Weights of a small contrastive audio-text model: 6.4 epochs.
Rows from block 5 of the text encoder of a small contrastive audio-text model, named by matrix and row number. Rows with one number belong to one neuron. Each number is 500 + 25 x the weight over its row's rms, rounded and kept within 0 to 999. All counts start at 0. Numbers have three digits each.
Before each neuron's rows are labels from the 100 texts, of 14976, where the neuron reaches its largest size: "fires on" is the input token at the peak. Only what is clearly more common there than usual is listed. The data: single English command words and digits, spoken by a formant synthesiser in many voices. In brackets: how many of the 100, against the usual share in percent.
# gate: MLP gate (text_encoder.blocks.5.mlp.gate.weight, 960x320), inputs 0-159
# fc1: MLP up (text_encoder.blocks.5.mlp.fc1.weight, 960x320), inputs 0-159
# fc2: MLP down (text_encoder.blocks.5.mlp.fc2.weight, 320x960, transposed), outputs 0-159

fires on: "pause" (100 vs 0.6)
gate.533:492525491491508501513470494487501475550527514513471536512491470485492484496451441527449442543541501511432475549522486465505573506488544504509492488515507534488507493493495495474523488459485503498491469504470512475496501517538495489483515527502496491492454501501466477507490516483501520466481501494461484517500567541494429532465562475503480499484474486561516499480540488496502465484491454518472525514492519499556484513520497499468501487477515520499518485502484505533486492473525505
fc1.533:511517496511454516471528485522492482503499513521469492503472508497485535478492490464547493542460494476457539523461516525495501509477489498499517534511545567487453491518499531507515490542470514485469494499505503474489544478499526511462501476500496513514500560520456476497510521472468473497443500444526518462480491511523500510484522522536511492508526507479494487510506520523503507496475501514516489455495503533505511492540526512531495524533459520486509496538454472482529465497507523
fc2.533:530533524526491511467522481510493459572472507490485522474468513520487493501547511496497531544506531459508500507529536446543516528518491544475496485485533492518508507493529492504462504518522505525506500463484497509498471485478522522496479494481489435521505505439466515460495422495514519476493505500506468490536497523524512517487470482494492529516486490491511515516465484508502521482541503496510462501464455514496535474495474494498489499520491505508514485525503495460474538523492504

fires on: "forward" (100 vs 0.6)
gate.111:496528527489533526512465480492465545513520464519479468504482465481477480497548490532484498476489481536519519494497478481491465524547455529515502501539509486528492482531528488511512525489472499529509522490489508494467549516506503523506533507478498482480491505483515556482540452522508505487552525498491479500484536496529529504478503481484497454524521500515464498546520512529496527483501543481468501493484496523487510483481520502503518533470469485504515504517474496486505479476498513
fc1.111:453527574488485510447518481510504488491517446496486480509467496466508498478508548486490483480487497494498525554512518490463506513535500499519525493494529481577457510504526509495517518469479489489489539505497490492465519503470506506519483499518461480487496525449507450469515535487525483523493538470499491508501482494557500481516508448496473475483493518503453499518498502498514517492505461482456504491516516490520493507509533522443533522542471458474539489493521474516483488488514520
fc2.111:508515448506528516518477485470499474476519527489483516531477510512521491502500533544456536499527446492506502519484491454479469527494453415489498481551535486482495469539539541500535483524488458516548477530482473470488503512505495497494522497484454492458485515556506512504515486502512510478497544469474551504469495499476474489506501490499512499498509526493533528496538530516511500492468491492438558507504501523449485499481525524456516498541486520540534474488521492512517507468497461

fires on: "next" (100 vs 0.7)
gate.269:482520488522488500434493504534490517495504479490459488529531481491501511509486457532490502458531523537477505487507478487550530493513494504515532497461437524530483451511449513506482492471520533483535494502519522490467531516530497541526455491510482459459500517475506458483480507505564503512532494492500479505504500538496518459485496502521517513504508465483483520481530507497535514498491529515507510520492459480474506514494471470486506547509466489463482461524535511481502492523511491
fc1.269:574498522499514503479470493433497594489428514521539494541476518468494505488514497517503487507474435514464544474524485529493528504463509525491503476499500505516491488562547505541502472456472514503444498482502514501496498519556465489501439516498519482500497507517519537493503502488485504496481525529497472472516495548522488485505492503530484481492450477494527547483497535495460477520505536520515502477521483508495494525506507477514490551552501476507528511518516476515494477520489489
fc2.269:494505474539507482498536532475498469513548495474522478482536495560490490465467534482538480480538500549560494525483517478492520513521503484500488481483529504489481514475467546499523536522537516504497493521467479494531492483452478520519544474489511507466512478543530455516476524527526487476550473476482508534490496471507550528483488467520527481498502479461484506517497513489565462513542490491522472511478480492522524470504514519483504496457513487528482531498519502528466477483447537

fires on: "send" (100 vs 0.7)
gate.630:506461555477501530465474536501483537526496506523498552467510479530529512500468504512513516497495521513431544507452478477499501478483528508464514514519449484491485463453524537503537505520519519484545506506521500482507504517500519493526492578533483454498517493509488523497536468462510558437503471493477522503489526466490477471455490467492521513534502581482470501522490552510472510491490492515503518480484516487527525464486511506509514484486438491534512531469459497499509495492503480
fc1.630:485533489519472456515557535484523496483548525516513514514472479457467508570547490483513485492573472476504508492514524515465495513516512571491500497470515489471556485496439481502457481497487524493504535495490510500520525507494508481517492531511503529511483501512469475504514485537519425518479487535550503520527518532501543546535554498474487497476528485510458465518495499519508481470487504511529482495507525490486491475483520413476488493494494510532466498485501505503486519499466515
fc2.630:509478501482498503479530520515494533480549522464499497475512511521518529477515520477520516524502493492526496450453493470469491517486477516523515508482460466511528522460496513533496521496562501482554480511471499474518525509524535515504471496504496515459514521495498456501489519483481483452540534503456534484511486518510475482462482487495489490463511549492510498486505511474517487504532576497525469468534447474464505482500510505493491527485519487477541495503511500504501531480529516

fires on: "<end>" (100 vs 33.3)
gate.516:516537516498532506489510513506510504497546516506483547447543484539467459535503502444497486527487507531508515550509501473480479516489475520494500500538511471464497460550490524503516507507519496504531501501503495524554508479481499490495479548509496490549526507516495471519509504532490443457496480504500511518543503486517506513539527497495531473475561486462499458496495471485521551518503511524519495517480515466501479486506474528479486506453510505469508487520464524484534501526490506
fc1.516:536487503501503480488482493504475476461521537497478490467529505478502465514525485520529493502524501511485489504503480499472527537476508492504476542534517460477504514548501506506513481523444544534513489445492513505517498518510518509500495487468487500493536529521492483516502500488538499507493467513446476482481488473548452486563477462530490510543475462501500507519504493503557493493502486520442526483492482539492538471536530521508507487499476488482488526450484506511507509491501503
fc2.516:486509498506503475508445486508468490465502507509512474485504507474487496494537477501498463509485493502488481497476506536482482528496452489461502472523504506496496503572517488479514504524482511484545521507512517522504499521442490507494482503480542446490501541497510546537520492534515487492501528535467524501559533471488541491500451500500517538532518515474519553501474467478522494568507548479491500476483517479488476476454534529537498498483499499478446500483482492515514488549495516

fires on: "<end>" (100 vs 33.3)
gate.100:515519505503512477495503515447508510478526521495456502504479474509521474487485494487519482481506496465524506487491553484506498492456494519514544496534491495541538484479517565448477474518505469519480518501535510551530491508495515488536511497516503499451513545515525502460466527514540474505502537559495507521479459539456470496498499485473507524450490451500541511489505501518481497501521565480482539463495527486496539549456500482507520483537518489529503497517489500468498471494451473
fc1.100:540501473523498514499514507469519515539487481489489477489503476487507509477471518459526496467492532503513523459508507512523492502484482506481538513497508481517491484520525517458522516488468490524511483491483547542520524450407498501485519496466514534477479509532515557498442465503484509495475483563441490505479492485464541509515468532511483513512516496466486493534503518512522491490504562474484515521515522490509556483487510453514524452520493537497439505512454487538530479483532491
fc2.100:465484478503531515498477476530496524510484523507481506518510505477496477510528479505494494501567459477493512538506501458478499506481470463452496541497568546432454526477484479527527537515544504494495544488480490482507486544547491473465474509500520499522499511498459527483526503445476482505488488479506476501494498489500463488493461521523523452496467490539515504510496529476510523514473491503525489478552487498543500466495495449480467516472509538510496507496529489485500496515537522

fires on: "start" (100 vs 0.7)
gate.99:498549512519492514490468518462497467536502478528522497488489476478527494487440472488536512505562457540487500510456541510510495492519497482507501508518509500514507498491496509528500460538470447492503457444519513465479482504511534505514501431490494487510523465485496532494496488500506489467526517501551526500522495450537453510492517511506477499523485520454578498445510467486464475519511480489502513521522512509501541501498458495445482480483529482476507512473506469530513504517465524
fc1.99:487497496450489476486492539530511495517522500515497539529510509510500496471497503459480484532517491506511524491499496524499508504532511504500526503522497484524472448498503567486482529480510511465490506511521513510453453470537444498510514539540481497505446466486500520553494470515510464533521443493478534524523522451502483477517516506549469478507522512453520510529499534508506517534492515555507510473508494453524517479507500526465515512489505531534559459492495496434529497471464468
fc2.99:479468470487484522494492475493472524516494476463513490489518509453506467518550531537483492502478527487489531496504468531500528469498500523536511490490450537498462517551526433480497488514461514570545542515465508522551477533514537497460514490512517519482486526510493502464483503474492504502508524495515490459505453512493504477517515454490500506478509489549494505499539480502507509512518536463473452482492505504502494499503475522549497487520481515502455514474527534500487492514505479

fires on: "pause" (100 vs 0.6)
gate.212:486506550506502535478565516505530489561522489522472513495497465522493470464495488524496543541480509491464507551531495521476561529521472564481476526504495507506475482481492528492456548516488476513467469538492487497495522466489512506504547533514480465507480531488526457527470528477466541487477513516506526506512529546527438520462505512509507485512486526499496480506539500521473485511533471485481523501500511491499496467499549503496468452489507523506537530536518487480471495486504482
fc1.212:486558513535523521490509538546488529484507497519483515491462490514480469528512498527528518509465489493512470493536477516495458492498476524495547519532490477485498551492491500553478485526544444535466480494509507510474523450497475496561494470521511534526517487516517524531508514482478549486524488518511489515473517494482483484462515499483505470499475468437501523528501488508495515523488471557524501545519465501479515485501583504481502451523484521492477487548510488513476502444467502
fc2.212:525479467469475470528498493488510477475519532542510477495531509491510531502486547513456504496485494469524519496463519485492504468492479500524479490514489506492535472540489500491508479487481550459533501503503507465519534518522533523504468497475524514508481466515472442493495547464516448532491472497502524463512514494479490490555505572503478511478491513502485474504494488501502490442481523463491509501480491495522504553481491513484496499478547467470518461473487502500531477543560504

fires on: "start" (52 vs 0.7); "stop" (48 vs 0.7)
gate.372:469508466479488492490525481509474527507471520467509478552471516521485500507558499531487544487514513485524546479494544508522532512512459489451488497515509491463497547508515484505515484516495460508514488521493511489566472499453518482444522526477526477507476491480469517492474524503492432482535510565548534486501480467541501512480498473463511516466458512506486495515487506437477496527499538484486475518432495480472510492454493530482484500481492522504504464547526544487521503520494508
fc1.372:451498485480485477439490471532515514488520451490492468505495513497530504460528507473465452496495508519499499479515527516467513477511511481485464493503505494536483523502504498514495489518482516506518512518536535486477487474468474463466499461464542497547496495458451520425502531521493508546512524515540515539477481455492489478523492463516475518501476485506509484473498512508413462487504567514503517531485496503473497474487538538474495523523491544511508509502496534529496457529503522
fc2.372:508488453483490503533508516514485488456474481502487487493496525482494479489551552532532524494505500499464493487453532534500500526522529496492551516519533481470511470522533478558516491562462512504497499479489504516536523492488490532535528517510508496538502503520535516519480555524500488493473482548502494431525513502512495497503492482536468495485526511510470501481477481529526494529493471500502514508490493489478501547485496455494486439506484527511519484506475487504506505517508451

fires on: "start" (100 vs 0.7)
gate.751:496528497486475524495480507512480479500503477488496521517481500488501507505539479490477528492508490448537494471516512479517551520549493517493509480502490523459494505505511471534531486513479488519502496471520483479534517501475504472527482540520520502504494483433505519508481526485485511501524497519513510514524463473514542423492521485524448515457487499510476529501525528510514507521521513515476532475475491480484528501490465527441468502494490486519472527472526581533539523483513529
fc1.751:454522499489464508517502472508503520472525476503529504492476498501517474487513527523539467526512507461514491493475514496503522473537474494461498516544467480493476542462515462540524512538494513522510488472519523479549517463500502467475468503527528504551503485502504470490499513495489513515527508517511524510571493490528540457472513504495497542476453512530504512499486490484488488514462486467509500500491502468478525528480464503471524507488549488478472506480529552512529477462542529
fc2.751:549531521509492490555498489486526485528477440525529473524472553535480479523509477511531488491526504528523494524480482530508526543518504501490517502508542492496495495524552471474551495469541515487515513477522452510476558519500505457524480502532474506497504491513500533525490511496527564489486533533537509524515497510501537459549512488537462531459515520477490499444518475467463489509471532513511490480483523464523490447480457483498476520469478493476518514485529486505518469510499515

fires on: "forward" (100 vs 0.6)
gate.271:555513547485470498488520499473471452463491486474478517500533477509495453489490511488498536502457472496550538506545484464522457502516476449478456470514492516546481475495526537503482491501538496505533474520468516504492485522542491492504489520499500498485502485476487510470504526490520541512509469477514464538512526529517492498508505481485505496491518492479456536474548531485483523490483542546492480496507530526478499514450483485481478488530520495499527468482501507494464512488532430
fc1.271:518528487456491492507493525485515548493490524513451521520537508452541500469462522474467520522525512490478521500439508514500512465495557527506482461534463490499475496525444507507493473504468533471522489483528523510508496489492502486501539489441532494548524527508532518473511492504494554507497477492492474522518498489448487492492513508488540511515455475459536497504532455517518546471499546488497458510504477504486459483533510520488489513506496514533490489492471508497489526485534499
fc2.271:499482516523467477475491533516467508537422458536509511461530480479488531472518450489558470477469522530540487479543518567500495479484503546508491502482488514497478535505494493504496529507482503499452471477512509512484488485470574491502488494530514476513498482470477490512474503510483493472488460525527513476499503484484499493508477497503467527490508495534500492513472518466486510538509536493520489523536523501553502544483475461570489511495491484462476525478478539468509496524494480

fires on: "six" (100 vs 0.7)
gate.231:478489448555532496522486516449480523478506497480422448510493525506517460474505508463482494473461494497536475497520483539472480485481486479534459498535540451490477509514490500525456518497526510491466501529509515526504513484509476520459531504480468509506537534470487508467507483468522484525497496494511514519512533494473499486459468500455499502521492452493569490518494516517551528456517528464472488476507490493520502516479529496513501472492482513466522527495500494541475505503458521
fc1.231:525558482508510490505452501478493444521528523484509512537496453548525459517480456549500522516521499485461497498486503525529485476457486495474500492470492440504483466469524487490541536509482504511510433486516494537525496511487561525536501483473529522494470469496465495513477540501510458536473474540478494502529475501498515512500464503493490508547487501513515515517523486559483524534496534576493553483476510497527519492498480528498507465497515512543499512487477462449477500490489525
fc2.231:482490507536464532503481501483481522503493479505480506559505510531477494473498516454527535582507485488529473504511449555510507481484483502486511459472490510526474539502496528504472499511469515482486521501509506465507515465495492498423461511530497464526507528485492473516511467516502470490543462478494515473485557525470507457504494500519530508499520502501538462540518491491522518485492506476541469507508517490487546494491508457472488470518507507447468489509494520531475521526508479

fires on: "six" (100 vs 0.7)
gate.756:518489503481487513465522486480494501501509524496466479499477517501495488511443473486513423486477488455506447499500540525486510470479495483532543486503484460541477444458535461493537499504530534448581533495500493535488507499532458463495499472462487491518525441500491524447495539544527509555505505517487522492488519525522546515510500475483493521503455464519531515553506517517492524495470533509488486490506507473498487514513510494558481467503558532510504526537480490513481495502477505
fc1.756:524495469554502506467475513513486522498510498524430474529505493505510517500465433501478474461470494473539473483539488464495521453501506517484556456495515489549491478474503480523471517478472510457496502490530473518474529455485543486500483500487500495507510488508491491552475522535555465496512519478511497487488485507448509507514541514548469496510472472501522480531460492567500510448479513514479484516495476489551500516496528517532463517529486527498501502519434460582486476496493534
fc2.756:500494466528465510519448491538457466505504459478517522496460519468501477477499510461498542498511486507482480537492505519513486503441495526475465524543539528466496526506529509513518488531473478481529520462473550520487487521495467497510514479504504546484481558521496549483507512499509491485493533505518507515477512445470509500462512510508506457525530475466509489514529473470511511499515526484482475486464499500480476490508484533520555466470529536523529510463513492472512550490564509

fires on: "next" (100 vs 0.7)
gate.131:524466484481519435487461513473493527496495502520520477514526563507498562473485455471511494504492489488495502486525485512531483503496474539440536471502537501544512501514498482489532483501494562462531453516509474495473462493497527545465444485484558514504509527528545559529478481539508511507495516496477482524507465532498497534540431508491487507496533479471504535490511502486520486516497518513523499467516510507497493545466487536495534489512465452492498483534499520543522457548463503
fc1.131:476517492533504490519500511516467497521510500442537541480503471506467515486514571514473486514541496504538477498517516478502502472489520487523527515504481465497484502473497499501494516475496482467488522504467504588519498489506508456502551483498458476504492491522498481532532502465507463477511496508478512505492506477487528502503493545513472519489499492474507457462499505524504490497537519518480526528522570486531547468524509504496470445473520491472532511486492483563496527447562469
fc2.131:519487507485502459514515500482471508434488488521487509474484469493574484477498469509510485512478517472475491551517454500549533503523534554481530481484499537521524513468548458472486489491463516467477486512529479490527534511505522471520467516501529492466500516499479544484499518512525532514544488465529493507511518499528498470530535486485547518546468496520528491508468483497491491471469498506505447504484469491504479512470513461510460465508492510507517457483487469524496433519470486

fires on: "next" (100 vs 0.7)
gate.264:492531542487500473506506510517474488480500503542528506534513524454532544504478471509501533458472529508457518486514524522512487505508475459513504450452536503543479485507526475501509514501526512502490529485476525493509497495493525522513498516453476468474500479459533521515523526470461510468478485507501436498485479505538547473479527485501486492494428511473448580468482523493501470487478493529487489473495553478474519526532506516520507475526478480468539534501516471474507493502451483
fc1.264:512474460483543482513475514509529504502521504485472510525505499542517467528433521508526475523561504519476524521485506501457538477474522549499491529494467502491481511489452488475529505486505474544475496486518515513490556518489491444508516481527490561550533474502495475481511484528536500519525528505470493489470493487482494495497468491523542554536529509502550458496496484482513519471532481493488479480510519456548471486482475471481484497479474512465495513492476501490533525481493495
fc2.264:503517544535487539508493500549495526522471503541501506516486510510493508497521478486553511482449529489488459529483501524487511475474498517484506489463469520550545516463488484501495456492544527503462487486529495503537501463500520515511485512491523491512497490486520474514494515543480480500445466469528522484509525493484475500517535512501509530561488497528456501492499496456477514513506465496494477527513540503513516534496473506570439505503552508501473506505512491473488506497529498

fires on: "six" (100 vs 0.7)
gate.213:546505527509518500487485477472482472484549526489469511516470491521530449484460514483454481488501495439496483486521542514531492471501516522525498477481518466485501492484515516489500519505486487431493517489543486498545475478482517514504522486471480516513488475515451502494493551536528527503510542512481507503524479501509472508560467479501528500522452496509496509554542531496558505498420537518505464516464492507501520490477469482513468459528527513493479494466483541542518512500476501
fc1.213:499528473466562463484491496541544520517432515509511535469507508502531520508534522499516497512541474501470525505531504479475511519491517558516481508445503518472521527506501459473541482523495522525547487530470501509500506518497473510517531508506497457487501504520500503551510491481523543484506500485488532511535519509519511477507511470469504457517482518492474549454484529458473525518461450499537471481528509487477492508464469483447534512501504443504503534507549493500506502496523513
fc2.213:498541435458558503497510542512543489486480504513491496490492502481507508515477517537516459515477501516515505493492488507496493506494514493516557509522452496533547471510469509518471496475529531493492469537496488442488473518492495481533539473508501525467480473500552483501477502510461522484473484495500505492518470534542507483454497489519462491499504540525461470476495490539457486495524442512517515499480512543499480470525480523557462531494488490510507500537519444471535476481526489

fires on: "start" (100 vs 0.7)
gate.749:498493504480493473480516487478494490488502438498507525489515445488482491501528489527515502485511514432514492548471472511542555513484492492462503489475490502488500536477500461505547501516454483507498494498505504488507506540485464507502473523506525497508477503496479526491496556453542487507496520520500510496525429483489515476468498499500469486492433508494535546525460529486437510469496511511506499481510502497433497522504471512487493540464506482455527478507503547499456477501503487
fc1.749:484535494474512516490505493517509443474515464502522494520483505532498509478535526504492513451503539540544529445493505481497504464526450518516482488506539471488511503512508450530500500528500499491522504466512492519573501480461470468546453499538487490515482495510486457479502540473465530484472480531475538515521459506506573504523577505504495512503462496489475501499468485505502502497469470481516501534476475490525493496487457525499511515485509498500490525516491552509514493514497504
fc2.749:535524466516492516502475523513523494499465502468498524491511533530517503515468505522510490550523492477507501483478469521500524491516446520505531510526498492460500441515537488460489494542505515515514503526519494489502551524470511459511473521517484506525509510470515539534504463523490521492475513474525489471496474453443501452458482507502445488495535468505476532461463480511488557531513530504477499443493521475495558519485475457477492467509474513474467486507516503496510478541505507

fires on: "start" (100 vs 0.7)
gate.732:517535505494454441522493498523508494526493483518472489506524449497467498517503506500493481541467475495522489506504483480510490537505474530440479532486533486496530557474488478467479485452499494481479488480486488499520523458488487516454553505531518486467506488479497458503489490465546524528516504508485537534511519472494519500464547469497473509534476480525493496507501475502526493517490481515514490454491520489524521526474511528464496523465490438530507527486585531537509488500538513
fc1.732:560452516503492488483526532497496454485509501530505485466504548510459515467477508527501535501504530543514498496485474512507506498507504544511480509512506543507484486521474499528503454508525521484469501454483498474479522522511481560481490511450527521504531535483523522488490451470496491477484491490508493466483519500493431521518471509498517533524502522507496489507540513493502505512479486477456487522500471513486477500507547487504542476462495484453480459482540505472490503549525493
fc2.732:439494513491504518521460501529471555492498481488501497464495482494521522526483496478477489434496498529486463519540502467506482471511474457488506497503534476483499507468489472468496514505526494539526509486463509485487489496519498509507522514505489480488497511500457478453530548487543500476486530480538531519527481476511494553492503513492521522496500525535560506525489537490453446505548491509500516464512521490551468496471491521514507510503509493521538537463497497467481513474505506

fires on: "send" (100 vs 0.7)
gate.734:495474470483468497507513486469464457518466488550547518534532497473509497472487486544492531525504544528485493488520528477513484490523540498512488468501531496473500492503507483540481500525516500508547475519478532488508478514521484505509489488487521507514488515498507551498501515517482529491507472489484473531483513474475481476462471487505465548523513508515489495494521506546463517469464496523486446513480498476497515517507487512504511503517466520509506511470520492517534469459486510
fc1.734:497490499482500492533457506541500517519470484464483523501519503484444483469505488480468518479506495496508558512448524481502544472484477500527480492554511509505518469488495582498496537471445469518506494517513523509535490514485521540486501500517538487510506520493530500483482445489489552496484509468504506469494526473507472480525457525499524527489533492526474507523518474460478540514509478477488491548476470490512506519445505529485503508527523454511494524517500508440503509529484511
fc2.734:500462492540474485521473476486495506500485493498507467478469517509527483492458519493495479448492519496488509488532497547507497484481552518510490504449523502535488507491527474510525512529465480503516496494489466521495465489488520491493531519518509491537510484508488514523496527507546548526494469464505473500485526476536483494503456487498484525492547516548505496497493484538481467432433457524466459516502507485512532515529521518461511495492476565529513527495510524526496470461489446

fires on: "six" (100 vs 0.7)
gate.515:540500470519530498524474491459512511483519528492488480463474476536489474486460485479487514475521509480507523526501504492509480476490462484526463479499499453494505486483516525477513490501522495449508511488500484500511474517474556540519489512473492477524496519503489478526530519515515498500474504506510471479508509528500446542515497527481489541509503504492521524538545476532532471475529570538462480535514471489520486490493510528523499495531527502502469436526494530538520469543493507
fc1.515:486479488506515510499491489535458522540509512493448492484469486478506490511500500474486499446463491482452484482528517493480503473515505519488505518539529459515498519547523514521508479509538494467510497463520501513516494520482498509499526495485492544493497524472535461493497489522492464500526490515510484488458494499507444551497503500448534514549517452508526506520521491551560511499498509487498497511496497525532477499500491496529518485503481575524469459474475481517495475489490491
fc2.515:536544516530466546550519468490523519502500495439495495506488489495495451473486436485503546514583554556541494468494485512525534501494498492504532504469481511445495542501513460483467531553497472521489498523492504528454479488521512515509511507512523462492542493518494510500529494497558492538518511538537475474490491508487552500535453492518506542489487480490510492516494495493485497508507500504487481483480486477480518520462473499499518485511519487497490516469477553517489482485488529

fires on: "start" (100 vs 0.7)
gate.447:492512522457468476523510471434487524463504490443547517477497497463503497480505535504512529509510465461484478482492512468518561498525543527489511491519523505507469523496501493536538477455446444531541468481476511467505523483504498498501467497531511508507499506536510511499455471504489472533509488524555512505536488469519527474483478475517399510451505528506491527508524512531472518503530469476503509509527484486486493509494445491534485500510485540514518467501461563534509500499497505
fc1.447:490503500485476501483475493519478492468456527503484490496526523528551513458528500524474494471514516494533477439488500496496560518520468536467457499501500474479515507476482450509502504515529499470562481513504503501531542496498479524489502489506476460496481485507496480434483543522512503481481512540487537527464474462504527450490561456519475519479517497498478538486498501490469486533506515507535511563471466506529518476494492502472519509511511488538497502491501562471533498478487497
fc2.447:533475503509500516495517555536510511511518478492499463518469476519442524458514530512502487539495528447457536505464500517500482501521475464499490500505477548487490429514491534512478496550487489513480515481523515497506523474516529450524453505544497506487510507504516506561539473511476494526483497516469482448500475545493510495470480512509477511544493475507449503444466535524527539503507472490475491474466504494461535498505498498467483519505516527501485522549485477503507498521523561

fires on: "next" (100 vs 0.7)
gate.740:502519520535540492518522495474486506475495567505561490458535464491517489451462492470524475538477512481500517488438512512494474484497488508479510490514445485501519525484517503552508514534526526479518446484478511539478466516528530512478516481477528469531507523510508530525492503491480492507517529498553501486495556475532535485472502544536539487503489493529496533515467525481483483479534501500507495503483500521492559514474487509523526503478500517523531534468455488470466490506472523
fc1.740:503486524519470460494476519457505547472535486548518493536524501502501514501499487500516535498464472494499458533521503534512481489530516482490506486473485530526484517440487508480530517493526510534511512491455461485496525496513502516473527542475520470516483490504481520537484522475484494478509519520539556458489450500520538475533498436552479507470479503502470516478511526496481489480487534500527509508518487515570526456519504480514490492520455526491488535526512536552478478503502554
fc2.740:461513447495526529484557501533485453508510506486486484463504548467519482502503530508475492511507489519482509504511534505477483489481499484495477511467497443464541430547539520526524484475479532502456474469504490497489496529462488489533480471512484507510459510455486514486525544508530488480485462484502504533513540445474476450445455529546498479497524512503526500498504495462503513502520511506469531485509520502499497485492520518508493495441503451526523518488482497533510531501517472

fires on: "<end>" (100 vs 33.3)
gate.163:508518516497472484474500510488517475478528476497479487556478479511527498533529473501482511469497500487487527477537504515496459474474530517521554523497512466489499493509519511519477461526469506515517515514459495487524510470488501479481500502495518497475529543480523439490514519510499500465518487463537465466486501537475448483479502497467535484520515468477440469509469561472528495488476487507499538452505537481542524450474512529485569492520486513508512504478477486535552457540528488
fc1.163:477495476503543524491456504471501515491487510505532527451533468477530509519526453481531534511484504515517472489510462516496506499576483497461517491534477494472495502478551520513511533522497497491489516492508541514504559492516470506492481528516513514488533486507497518528541493469527485519489518513540446498457493515496458486516513465548525509475506477498552496492507467523521496471545466507487513485522472522492466499529508472542537504514493476466502517507467506503496524480478514
fc2.163:509471523468511468466539505484531474488476503507496487490516520530528461500497545496514502508514526492539542495482497499459453484480477571494449494536484510502498492487506485523498551522480510482474484543482481498488472482500501473501511511515484488493509497541486470499495503504468525529510484503550529508509517507507478520564530508496532519527486556482508513465513471506539462452586488489511486454468519535509539501523500469488493528510491479466490485532479519514467518496506496

fires on: "<end>" (100 vs 33.3)
gate.337:511502499539497509466476504525520564493503514504504456546472522465524495477506481497508462513493507511497533513536511525472513518451481488542512472459509518466513497518507481498487484537524522475534480473480510490436481494500492488507560494518518484547512536510504446486474565471478477473529486529481444526536523533512545513504454474453477492521516475522470477520482504515562512482475478531561473468496490504492547489514527474465491497470506515534449544474516482519475509549539499
fc1.337:472513525503548491476510538540514529493506470516465499483498500482485543502527499539442446501465467484504530523520482514457489474467532460523546499473512503499465507515491479490508479445476480470479469481504513484488477464507510473505486487500517476476518502483543495437480501524515535542535507507506502509509470485524505481502467493479478530545498512505466485499458540480526528466459497476485471453490506497559523503453558487493461501533531486514483522497549495507510489525500447
fc2.337:508501521491485523482461487520505500464545486481480571482500485484499457496502495465487510507509520503489452510545502533509500528479488475511515559504481501479498470510450524495518463512516501523561530506496525457490488541523482514528494505478519492493472467469490520521490490512487521491520483487476481449532470487480494462473467537487527498518481470510462505499480508499485489522486557485501475464518491472489516467498486514477544491515497550497486501466493468478541477547553514

fires on: "pause" (100 vs 0.6)
gate.39:488508474495517467513500495445516452468507487513525516459476493566503479472478498548484481534554473475499509499478499496488533492478519448497495506521541491477441435471465488489491520536492484467510494461497502565460521487531488504451502494448509485542551537521533502506494524452511494475497499511509494464512520454488511506544522510522500469489481523497543529518507497478506520496479468532546445485476523516525516518533521487512492492480498494507486467514479520512489502467560509
fc1.39:527510490489515474468486506513501524520523522477513486472515500448498530489522512502531546535490514483512468469557513500478507543486465499572496496487549523479491493513509515529480505452477528507519521542498500515525527498515469487496468526484484506462500492458438536472524511536526484485532493488480486532479487533489483509551468484491479516523513533463544512515470522521464487477493542473513498505516489492488510510478501535520486511455513483501480533501510477507486472498516460
fc2.39:508514469509509512534486495524497486523503494571479516486513511486495531476458544509483440505501500502496500535481484547552517484540499503460475508492509513537497453495468518502479492498535505467503530476492485524512523456459486514468524493510495495551516465547498477549447530518491512496504450479492472458535538482478514480489519504495509472467474443501490482465485549467527493499510525543523530495496566499528470481461492473496444499527490453503468503524513458504525524504496523

fires on: "start" (52 vs 0.7); "stop" (48 vs 0.7)
gate.547:506518507511490481561475504490469519495545466514545467512524539512502512484517450514474506532526475512548514481466508466475504536548507515468484503520512499500493504501495536485524446479507457501509487490499471466507536477480508485522495512498511518496540455516502508478517493491515493514536521558545484506542533423524515495454527487534495504462471453503493527476513501445532474466506530498512452494475506468485543486518505518504458507527484510561492506482534506521500513499501541
fc1.547:465496539481501508499501480493477470506506504502507496486476473509512480517507484516524492472523480448498451522526538507511548449500474490498526535484545508485502509519505472511442496555494501516525462495500510494533451537494470472447484485492513492519470495493499529502499518490449543513510500522475529490518517478474545491526469478489456532486497520509481519517506514491500528514474530470501543501468535527497510530513513517484501493532521496527501492502508515527557494442493515
fc2.547:530515487512491466525519511508542492465544459511499491543463559499472527476517487472545506506532522517520484469464491515515507545506505478493480499512496484519490496497507488449553492480460455496504500462505467492552533482466523506530521509527480498499525486528490495518490510475522512508515517542515527529514493463517494489456515500570454515483515504493475505442486484460538462495478516473513492533472480467469550468494482489505482480511466515500495511536521550500485478535482517